Rows from block 11 of a small audio embedding model, named by matrix and row number. Each number is 200 + 20 x the weight over its row's rms, rounded and kept within 0 to 999. All counts start at 0.
After each channel's rows are labels from the 100 clips, of 14976, where the channel reaches its highest value: "responds to" is what is common among them. Only what is clearly more common there than usual is listed. The data: songs of 200 made-up bird species, synthesised, often over outdoor noise. In brackets: how many of the 100.
# conv: pointwise conv (model.blocks.11.conv.weight, 320x320x1), inputs 0-106

conv.153,185,225,197,205,192,195,207,185,223,204,237,201,205,190,208,204,164,190,195,201,161,191,198,199,180,175,161,221,174,177,197,183,211,222,176,189,186,157,207,206,192,178,213,184,168,182,183,211,163,191,177,189,184,194,185,168,192,184,182,232,194,196,188,202,215,206,216,218,195,200,206,200,201,221,180,190,205,169,185,216,195,178,164,209,223,155,175,177,184,181,182,190,215,188,202,204,229,167,190,200,184,194,152,214,196,223,197
responds to: downsweep (85); first syllable: downsweep (71); arch (41)

conv.226,174,205,192,186,182,207,240,165,229,213,185,209,220,205,221,189,214,169,183,220,186,199,194,171,206,217,198,205,219,270,198,196,224,218,221,201,186,178,215,192,187,221,185,178,234,165,204,211,191,186,187,173,209,177,224,200,208,211,248,227,221,187,206,189,212,204,238,212,211,179,243,144,186,215,201,190,204,196,209,193,187,173,190,195,188,192,183,201,204,221,164,169,227,194,204,152,246,176,188,227,184,187,185,181,178,202,223
responds to: reverberation (72); text has "room" (72); text has "reverberant" (72); buzz (61)

conv.200,194,200,165,165,211,184,232,200,181,169,171,163,186,209,232,165,191,190,187,197,222,213,191,223,170,205,226,208,194,180,227,185,170,217,214,200,213,181,172,189,187,194,167,205,201,221,218,166,213,239,212,213,172,192,190,195,193,193,248,221,240,208,200,191,211,197,227,190,224,210,228,182,205,195,206,195,213,213,217,196,186,202,222,183,214,192,171,180,193,223,197,190,224,202,184,212,186,196,226,177,206,182,233,193,184,223,196
responds to: pitch: middle (64); dip (52); buzz (52); first syllable: buzz (52)

conv.184,183,217,181,191,228,207,208,175,176,195,234,196,180,168,242,199,221,208,168,197,189,180,212,243,215,229,180,193,207,167,188,212,189,185,198,202,226,201,203,223,189,205,211,217,179,188,166,189,179,193,189,202,213,192,205,217,222,195,177,190,231,185,181,188,197,197,208,211,211,176,186,228,173,203,165,194,186,199,201,196,180,198,193,215,205,198,227,220,161,208,211,241,220,181,198,218,218,184,204,170,205,218,195,168,187,214,192
responds to: dip (63); first syllable: dip (62); arch (44); warble (39)

conv.112,209,223,188,177,194,222,209,196,205,189,177,193,167,235,200,163,210,209,188,206,180,177,194,263,209,234,204,212,212,193,196,207,180,184,211,186,220,180,222,174,201,200,190,192,215,188,182,196,205,191,200,211,181,233,185,200,225,230,178,197,214,180,162,219,183,200,207,182,175,185,178,224,213,192,189,160,203,215,175,198,185,187,193,203,167,207,215,205,198,193,232,230,234,210,225,221,220,204,212,179,177,199,204,218,224,179,201
responds to: dip (67); first syllable: dip (61); fast repeats (55); first syllable: downsweep (36)

conv.188,162,208,195,195,192,168,199,182,194,190,214,199,204,179,204,177,204,197,209,214,241,170,222,168,212,188,193,206,224,215,191,172,184,227,191,191,213,203,181,206,217,175,169,225,198,200,193,192,207,200,180,224,197,206,151,201,205,209,192,200,165,199,173,206,173,196,183,224,166,213,214,174,198,194,219,211,195,216,205,204,183,213,221,195,218,186,176,220,214,190,165,179,179,167,192,194,210,219,168,197,197,195,207,188,266,201,199
responds to: dip (100); first syllable: dip (54); harsh note (45); first syllable: arch (40)

conv.28,207,214,175,224,181,211,192,199,210,241,189,212,232,253,197,214,183,233,216,231,193,237,194,217,187,230,209,217,220,177,244,187,221,225,179,185,190,200,212,172,224,178,181,180,218,168,202,151,205,205,213,185,230,217,198,201,245,172,209,184,193,211,206,189,180,218,200,207,184,191,193,190,180,191,185,189,199,206,174,196,180,178,200,202,210,200,184,224,217,201,189,188,239,217,183,217,171,215,202,205,224,185,198,240,187,198,206
responds to: low song (83); downsweep (77); first syllable: downsweep (67); first syllable: harsh note (29)

conv.105,200,201,204,197,178,245,144,201,170,159,174,196,206,191,163,197,207,174,210,204,220,233,220,192,209,198,196,189,213,220,189,178,199,188,176,192,210,210,231,173,188,192,191,223,205,193,182,215,203,199,208,184,194,193,218,207,209,188,174,191,186,185,202,189,194,211,192,176,193,173,183,200,204,247,201,181,183,207,167,212,219,176,193,241,197,211,162,199,233,201,195,203,209,196,170,195,161,186,191,191,202,190,184,190,204,199,186
responds to: arch (93); first syllable: arch (92); click (59); fast repeats (46)

conv.62,218,206,172,210,201,209,186,182,195,189,200,206,217,198,202,224,214,256,188,197,203,189,205,197,209,182,195,170,195,182,176,220,193,206,244,191,199,217,231,183,204,177,214,177,187,210,158,159,205,188,215,209,219,179,195,172,202,221,208,218,195,188,178,174,204,197,238,198,176,176,198,203,187,204,201,250,212,217,193,211,193,214,205,215,213,235,207,216,206,206,176,231,191,194,187,186,247,209,193,227,233,192,199,181,168,205,180
responds to: arch (82); first syllable: arch (80); pitch: low (77); fast repeats (64)

conv.99,210,198,174,198,215,196,200,193,165,172,189,214,197,186,175,215,197,244,188,202,201,188,199,214,201,179,198,181,183,180,208,235,175,242,204,194,206,186,208,195,170,201,203,184,184,207,188,179,213,166,206,208,185,243,214,203,206,218,195,216,179,161,171,197,174,181,198,201,199,200,181,180,191,202,200,179,234,222,203,228,204,234,225,172,171,221,205,195,217,203,198,191,196,229,245,204,189,192,215,191,215,182,201,198,200,209,179
responds to: steady whistle (94); first syllable: steady whistle (94)

conv.221,212,191,185,199,184,212,184,193,216,196,181,172,205,236,190,218,183,218,206,222,188,168,161,224,181,198,194,179,159,200,189,202,192,194,208,178,186,237,250,165,187,181,150,175,189,206,222,203,237,224,180,214,183,189,228,227,192,190,212,201,199,193,195,198,221,180,189,211,190,218,195,201,209,201,211,218,213,214,163,189,163,183,191,180,228,207,171,219,198,211,219,179,242,208,224,217,176,195,213,192,229,216,201,214,200,199,221
responds to: downsweep (87); upsweep (49); first syllable: upsweep (47); first syllable: downsweep (42)

conv.57,198,213,189,197,233,157,190,207,230,219,208,204,222,250,204,216,205,163,159,217,200,200,220,198,205,188,196,194,216,173,274,193,220,184,195,205,172,204,156,178,164,172,238,195,210,196,173,201,219,195,227,170,185,231,208,190,223,215,208,178,185,193,180,200,232,190,191,196,176,215,181,243,207,191,201,220,247,165,178,186,195,209,220,193,184,204,212,197,197,204,210,184,195,211,156,193,199,182,185,221,200,205,191,259,193,166,223
responds to: downsweep (93); harsh note (54); first syllable: harsh note (54)

conv.157,204,172,200,192,196,222,184,185,231,222,177,215,209,206,193,182,180,195,205,214,185,208,178,222,190,213,223,208,170,236,248,203,213,205,218,166,189,191,185,204,225,226,170,211,220,199,202,198,191,217,175,190,169,178,188,173,167,169,208,197,166,254,184,170,193,215,194,159,195,154,188,206,212,205,185,187,190,220,238,179,182,159,164,181,175,204,189,205,216,195,189,189,172,213,211,215,211,212,175,207,185,207,205,170,190,219,224
responds to: pitch: middle (85); upsweep (82); dip (67); first syllable: dip (62)

conv.114,204,167,179,189,242,178,201,168,201,186,176,191,179,223,226,209,202,205,208,233,206,182,183,226,155,179,193,179,183,216,238,235,188,199,186,190,214,184,191,181,208,189,173,191,243,205,214,209,178,198,186,227,188,226,164,193,211,204,203,190,200,240,187,187,204,185,188,198,206,185,193,191,201,201,201,191,209,170,181,196,179,241,213,164,217,189,156,188,177,192,178,181,197,176,171,219,188,188,194,211,204,190,210,181,210,195,246
responds to: pitch: middle (70); dip (59); upsweep (56); first syllable: dip (52)

conv.218,222,202,197,171,161,180,216,197,213,252,183,182,183,206,191,205,189,204,228,193,226,224,201,206,199,185,205,209,216,206,187,238,204,221,208,184,210,162,204,213,203,206,185,182,212,168,233,190,204,254,201,207,175,164,203,177,222,187,217,203,181,213,190,187,199,211,195,166,206,216,189,203,199,195,236,187,223,203,221,194,174,188,219,179,199,197,184,204,179,184,230,190,196,197,215,199,192,210,163,213,238,187,252,200,209,198,179
responds to: low song (93); upsweep (55); first syllable: upsweep (55); first syllable: downsweep (44)

conv.179,166,166,226,178,201,188,225,185,223,220,171,221,189,199,212,185,204,214,193,202,194,224,205,219,198,189,192,224,176,203,254,206,205,182,207,202,203,184,207,198,229,221,156,236,223,189,213,195,190,196,180,216,164,167,193,157,188,220,207,158,168,231,176,196,151,167,200,163,186,176,175,203,210,190,228,181,187,209,218,191,210,157,199,209,164,216,190,189,178,218,199,201,192,212,160,200,173,227,175,191,188,196,215,159,171,194,195
responds to: downsweep (100); first syllable: downsweep (95); pitch: middle (89); dip (39)

conv.288,211,212,188,193,174,209,206,174,191,174,160,198,220,194,193,180,165,180,185,210,218,173,248,199,176,222,194,217,197,211,159,189,160,200,235,204,203,212,206,210,198,185,148,255,199,184,174,212,193,217,194,202,186,183,190,226,206,243,213,207,218,194,220,192,205,219,175,217,182,185,180,228,203,197,175,184,170,176,209,172,163,217,202,222,214,201,139,203,179,204,194,220,201,192,198,170,171,210,209,197,199,157,192,201,218,172,180
responds to: dip (96); first syllable: dip (59); pitch: high (52); first syllable: arch (37)

conv.120,212,216,186,199,197,176,243,203,207,208,186,179,225,179,222,198,231,226,216,187,208,181,209,173,207,192,185,239,188,205,177,209,184,193,179,242,184,209,220,187,180,179,210,194,229,206,198,204,215,188,194,177,207,231,174,199,209,233,192,216,190,193,250,186,220,176,177,170,194,175,208,194,211,252,211,200,189,186,208,193,215,211,170,196,203,204,190,168,206,201,191,209,195,190,201,210,184,183,227,174,154,208,189,192,199,193,195
responds to: downsweep (62); dip (50); first syllable: downsweep (50); first syllable: dip (48)

conv.249,182,227,209,187,185,196,188,187,191,212,198,198,205,202,175,203,213,222,171,199,221,177,205,187,206,189,182,200,173,210,196,191,205,204,256,204,225,249,178,206,202,162,200,194,183,181,193,187,201,201,222,214,167,193,189,204,162,237,186,201,192,190,180,174,184,242,226,184,167,220,189,211,193,188,212,170,220,179,186,196,174,194,205,202,192,237,174,201,185,206,218,229,210,195,233,171,173,197,204,188,178,150,186,221,161,183,163
responds to: arch (81); first syllable: arch (77); rich in harmonics (68)

conv.93,190,185,198,206,170,183,173,173,162,189,205,236,192,215,182,186,205,209,196,199,218,180,211,171,183,167,201,185,184,201,195,172,188,224,199,211,184,190,189,212,207,200,188,202,200,197,192,170,215,191,178,154,215,202,192,173,163,203,173,207,189,237,207,213,176,191,198,211,168,185,203,208,211,191,178,235,220,185,220,206,205,196,190,207,186,230,160,195,208,184,150,162,176,184,219,186,188,174,186,167,203,217,180,195,177,192,183
responds to: arch (94); first syllable: arch (89); rich in harmonics (79)

conv.6,183,221,195,246,232,175,224,184,210,207,197,182,206,180,231,216,188,218,191,166,229,215,183,213,193,196,160,175,206,181,193,197,205,262,178,228,167,197,222,185,176,225,210,156,172,230,192,180,199,192,228,187,215,202,209,209,233,187,190,231,178,189,204,192,191,232,215,204,195,197,241,170,187,213,200,184,227,210,202,242,184,258,195,168,225,187,213,233,197,208,203,205,193,225,208,202,230,191,199,177,225,206,207,198,221,219,201
responds to: steady whistle (98); first syllable: steady whistle (98)

conv.10,208,221,186,207,227,204,179,179,200,215,213,206,206,193,198,186,161,212,216,250,207,237,215,175,194,204,201,163,211,188,192,177,213,210,179,143,186,218,204,205,199,213,214,199,176,210,191,191,156,192,239,182,201,226,188,230,232,170,228,208,238,195,157,174,218,206,197,213,173,187,216,208,232,205,197,165,198,192,190,215,197,201,197,226,205,173,214,199,228,203,189,185,198,197,215,206,223,175,216,210,236,182,180,225,176,197,206
responds to: low song (74); downsweep (64); first syllable: downsweep (64); arch (46)

conv.181,201,185,225,199,206,163,198,222,159,213,186,204,197,211,192,174,219,212,239,201,228,200,208,181,209,184,202,183,180,207,168,188,170,211,201,225,226,228,214,185,194,210,197,182,209,205,226,227,217,228,213,238,203,162,180,210,180,221,194,207,178,176,198,224,202,172,197,224,199,204,208,190,207,241,204,195,196,172,162,210,202,185,208,181,199,221,181,205,195,165,207,197,195,169,187,209,190,189,229,178,218,199,212,206,216,184,186
responds to: pitch: middle (74); upsweep (66); first syllable: upsweep (66); buzz (38)

conv.141,243,226,176,185,204,214,189,173,230,211,170,201,226,179,203,216,210,185,214,199,193,195,158,223,184,183,206,196,185,167,190,214,194,168,222,216,204,198,192,177,177,174,204,189,146,176,219,196,185,220,211,185,163,175,202,204,172,189,194,210,175,211,221,209,180,242,186,188,217,198,187,219,187,202,184,225,192,209,216,167,194,231,203,192,182,205,180,197,193,224,196,197,189,235,208,223,187,205,236,202,178,214,177,222,199,216,197
responds to: dip (100); first syllable: dip (83); pitch: middle (69)

conv.302,195,186,178,215,192,179,231,186,205,223,182,209,198,168,234,194,179,171,153,193,179,195,214,188,185,187,214,213,179,215,222,167,159,211,177,194,191,184,208,212,203,214,167,195,230,193,198,191,215,187,201,194,237,185,209,211,200,221,193,237,219,182,222,162,213,190,215,191,182,196,224,207,177,206,227,169,175,187,192,251,191,173,207,232,229,170,172,207,207,177,177,196,204,189,209,205,232,210,181,217,212,184,209,173,199,211,201
responds to: steady whistle (94); first syllable: steady whistle (94)

conv.19,227,184,198,194,198,197,216,157,196,198,181,181,206,184,235,168,201,187,199,202,198,184,213,220,196,225,231,205,175,243,188,220,174,210,205,237,211,189,190,198,247,198,181,183,192,171,157,192,208,180,226,221,231,183,178,212,193,203,196,193,222,175,177,175,187,207,204,180,200,170,230,211,179,216,183,148,210,190,228,197,184,187,207,188,185,202,173,188,209,185,212,162,210,198,200,186,188,193,198,191,214,183,190,168,211,206,210
responds to: pitch: middle (72); dip (70); first syllable: dip (69)